Rows from block 2 of a small sound classifier, named by matrix and row number. Each number is 128 + 32 x the weight over its row's rms, rounded and kept within 0 to 255. All counts start at 0. Numbers have three digits each.
Before each channel's rows are labels from the 100 clips, of 14976, where the channel reaches its highest value: "top examples" is what is common among them. Only what is clearly more common there than usual is listed. The data: synthetic speech, music and everyday sounds put through simulated rooms and audio effects. In brackets: how many of the 100.
# conv: width-3 conv, stride 2 (model.blocks.2.conv.weight, 96x96x3, each kernel summed), inputs 0-95

top examples: far (75); band (55); reversed (34)
conv.45:121117106132091093107157168149136126167114164118102183167132064173102113122162062094092158109071138158168103175191124143084178114159080097137195108149118140151158123107111086069106120117163140181158102154104116183153101102082131063115140113171155112088106095146140117161162075112125111128

top examples: telephone band (33); reversed (31)
conv.70:120199166134128113142057200113147081115149165148138173115161153098141109148118131130139128153095116186188141174212110137105110130088114105116122119147152096113119129136117090130127100061086162072115173103137129175107143142117162124140149187151140117164194113101127188113158060103066138129

top examples: dropouts (45); telephone band (37); number of effects: 3 or more (31)
conv.86:121115077157104086111120120121104158153132132153045128120160111101077142150096082146112137162136190117167087163188056129087124171184124093155121136131154086151140158124109158107157166100121094099083173106093086099093123116064159123073121188109100130137119120096087140125095119109140198177

top examples: dropouts (86)
conv.40:115170165110117154113110066162091148098101062114120140171165062116133133131135107146124177174158138151140114136044108135107160107125147143107133132115109109121108136119160082103202125102169126112120084117131124107146054179178131128094058113152157063077142156142119073116139125069075087097

top examples: number of effects: 0 (57)
conv.35:104153122122104152103090155109150112147179140198049132117101149096143088170145126113121201104095112060125111093127124110133132161095090134085093126161144159151152134149148124130137110143090100111107084085104054085197130114114106104153127206190191137117154074151138124171104176146146109104

top examples: dropouts (40)
conv.43:183107178112083085090099169106126179065128080063123135157143133157097125149116147124125102124128093150080203127099131143151143107110139067107111113135119101115157080185152123081145115131150135157137082150129097100184112154122168108203053141156114105097111123129129088175148085112075115183

top examples: far (67); band (59); reversed (33)
conv.21:169118191122138170132099175125119107105134086125149097107163168098111143167173111146122158093073171177154120092159103152198139148108162148161128085153152101117082097125087092111149146128193097103138182152159138135139126090172082170071134192109108083145134192152105112116176091176093113136

top examples: band (50)
conv.25:163092097174145130157165090075086117136139108147109146131077157099090139165131228175140115173185144130099133061114141132110161154139179137134144096191119106155114089108092078134137100062127130076098077121155144138089151134124131133166115084195118124118091193153145111118103126158106099094

top examples: everyday sound (77); dry (47)
conv.69:134185164064166118144082070100139144131155143126123182163149094120142147151215195151084103124101117143134151154180177182121091087105133118165162149111113121137158150091090167131137104131092160101180163143146083167125132089064164125174172147170100136095107168161132126154103143088123162141

top examples: long reverberation (68); distance: far (68); band (64); telephone band (48)
conv.29:111195188163079120093156081100155124173120109157076121079110188113099080116102108087136135135165174139136140135170109096138166100094090174115106137139119097062105067148101105117091185121092119092079179148106130152139154104088064096118119128141142147105166116120157147116086143188164137081

top examples: everyday sound (87)
conv.1:108162074159123085122094071143144174167180138130146155126121133119146132136165079132091146181176122070088140116126112141109096141116113138110176145154119133140114077119114172106162116149169124099201128204117135123113045108167123136131174094183173154098116185152160140144043081138138145103

top examples: everyday sound (82)
conv.65:084109068148146123124104143146105188107104149092115086156129095133123137143125151129125134123139115110151129118107115138134106143196160216111152140117154147107091104134114111169158131133106127152163128212223124132160182154135193161119134099103188099138112100077147064096135146153197089064

top examples: dry (53); reversed (39)
conv.34:119087168138111114157164111188173079170140172167067101116113164113121109139202108111139140092100120078110126122140135067114149085109148132086197132064103134144116127130064180109116144165146184076076166165142185088093121139135117112093110164071127117081092088121133130150134143123127115086

top examples: dropouts (52); number of effects: 3 or more (36)
conv.0:089098164094128182183209108170132130091094174084213161157131110125091120154104120108129101133110121193098097151078120153100117079096094144095107111174142130107131190141145088146107093135185120167111095109059065130085123156112094129087160085134103121118119112094150097136142105132133172141

top examples: everyday sound (82)
conv.74:169152205122109107108129139204177116123172071138162105103126138094150115081153108095103118136131132124125164210051157157152093137153170174102191158143155141102151154150144194140117108098096136143112121162099152134153131095101147133183171108158145115117096092168143116073089130120198124095

top examples: band (62)
conv.61:089166116152141166134105186077166097123118221160109093103115150121125127136120144154121179158116130100193149070127109163140138103103139142113142159187116152137151099168119182113114145121091169096128181158085123103083090136057117100098180178147147123131167074171128128166154143125067169166

top examples: everyday sound (79)
conv.94:144169201138207108133085165162149145153132129129094116123058139148140145100129140112214093119145088122087111109125136143152159129092157115152115097123126152162110167145170132160142052162141168094140134110135146198109151162104081129170219153136102143127078109145149098110147074167085149150

top examples: everyday sound (64); dropouts (63)
conv.64:113128110137136122110124129149105152116154118196190110118124104172131056088121121081109083100179172220056124185149135131093128126161200144186187126137136126146124099104103151093084056129126099164112115085167129104144182136144154156137127127138119142142120149152149122116085158188174103137

top examples: dry (46)
conv.58:065160145089082105097049203128130159083159123110054165151090088149064122118128142100145145083129105082091125110110168151115174194073120136117173143089150111140122113094120128152130124141123100135088155130142161121145153122135154164172136096145170124092099122090219132139096129163155087111

top examples: telephone band (39)
conv.26:117140086139078103158207166142132146105123136093084098066079177112063077192139133129123177100114085125130084109150175091101111146176099179098124166118147123109138188203122148162121125184139100136173128128101131078097156109125154165133114108170129112131098103107099114162142185099158151113

top examples: everyday sound (84)
conv.82:136149106202123109114155148119105097126150127141187155114134186176107141156148139134092156120156141095138158149055142122121108099150160196077074115172139103130145109118154121110089192142119138083046230138152106081083138117133077103134120149121166055139143143154098161125106095137102119133

top examples: everyday sound (71); reverberation time: dry (52); dropouts (44)
conv.81:111128139091138099144119116138205161096178153217163120114081159164065094113136119088174129084177128158130142193095088122138151107120094125141175104199145141114100142150151141114152127127177107112115143073153080089093145126120134113103120103168148162157140122089199183127149107141157188160

top examples: everyday sound (80)
conv.8:108151196200111082063137096108154119153165165122155160148076145130136126189125098124108178166146089150136116156086133127095124091130117152093091230125126105126169082070102101106123085112044133159164167144156133120094158142115098105132106153160121175128187131127125107147143150101152159131

top examples: telephone band (53); everyday sound (52)
conv.83:074121076109165140166137137188088160073126168107115160097152123121139108212131164159166181082120127154172111184152127119150096090162131120108138188170106122138149116188160113084153123094127103100096142139106120151127084104141160120107213204140121107153135106081105089138145121161117143073

top examples: dropouts (65)
conv.42:229108166063139172165164108152146115123112139133143091110121102122081163079192204140107072139107169145110121118115162105096145117139141126091169085136151146155155129112131141154079123124138139153087057066162171093189105110139115113139164142141111141148090075124158122118131192096095136094

top examples: everyday sound (75); dry (54)
conv.4:093086141133150191110112137114213158123171191179193139126111050119154147086158151126096140151127146059140129101154127134132117150073184108138140172120108124143093153121061102109122165115182086083137132187140134123143145124161107121114119128119115150164105122127129075137158124128143169225

top examples: band (78)
conv.20:091188125178114164107139120064107164146093206075167159154102182093126081180110143120145145115123110142180157168176179146139147121117079120126157138148149092098118127149113117091097164115087137174134140150132073096126097115062139158162146178169138169133198108148123133151177158162140098097

top examples: everyday sound (88); dry (44)
conv.79:102114134161140101088127197146133134172166094124158115123114136073139152119127162147108153152142134176112099102106112166125121107095094056183116179106124161100146147112084119164091128157227149197180108146169136156096150143130100158115108070100117131166115149149115141146104038114113140202

top examples: dropouts (54); everyday sound (53)
conv.46:160115171119166106119114116141196163124143212086161197142093132110152153120076122086193173101096117104115101112149166108139134185099155106190113116146109087093074139138132130084101063128177092090109108130139091112124121099161123131155210186122141152094123142107121081142088165125139142126

top examples: everyday sound (95)
conv.47:138068164083132126131152111126181197131123094106106153179155154151114111052094149167125171158152137179128129112109127148111170119090126091131180121117126192139161095125172098101135072117168130147187123117098138146147156102170109155175140084172163120123089140062056110096088117072112141160

top examples: dry (60); everyday sound (57)
conv.88:143062122117086105126116140173109119122096100170091097130111147126052097133105164093090138168139164123171111115160146135102110142168106076149123152042118098106102126154135127171155108114122163160168086085134061102056134103131149140130050114162078112096100123175162078129112113119150199114

top examples: dropouts (67); bit reduction (32)
conv.22:165114099197121131140199116103085114139128135103173230155149163194161187112113183157155118096122114101100089110141169109115100166191172138147157135135122143084126156149124201122102135075161136139084131130111138151095122122120178126075147045100125097148125141148124101122082112150119137143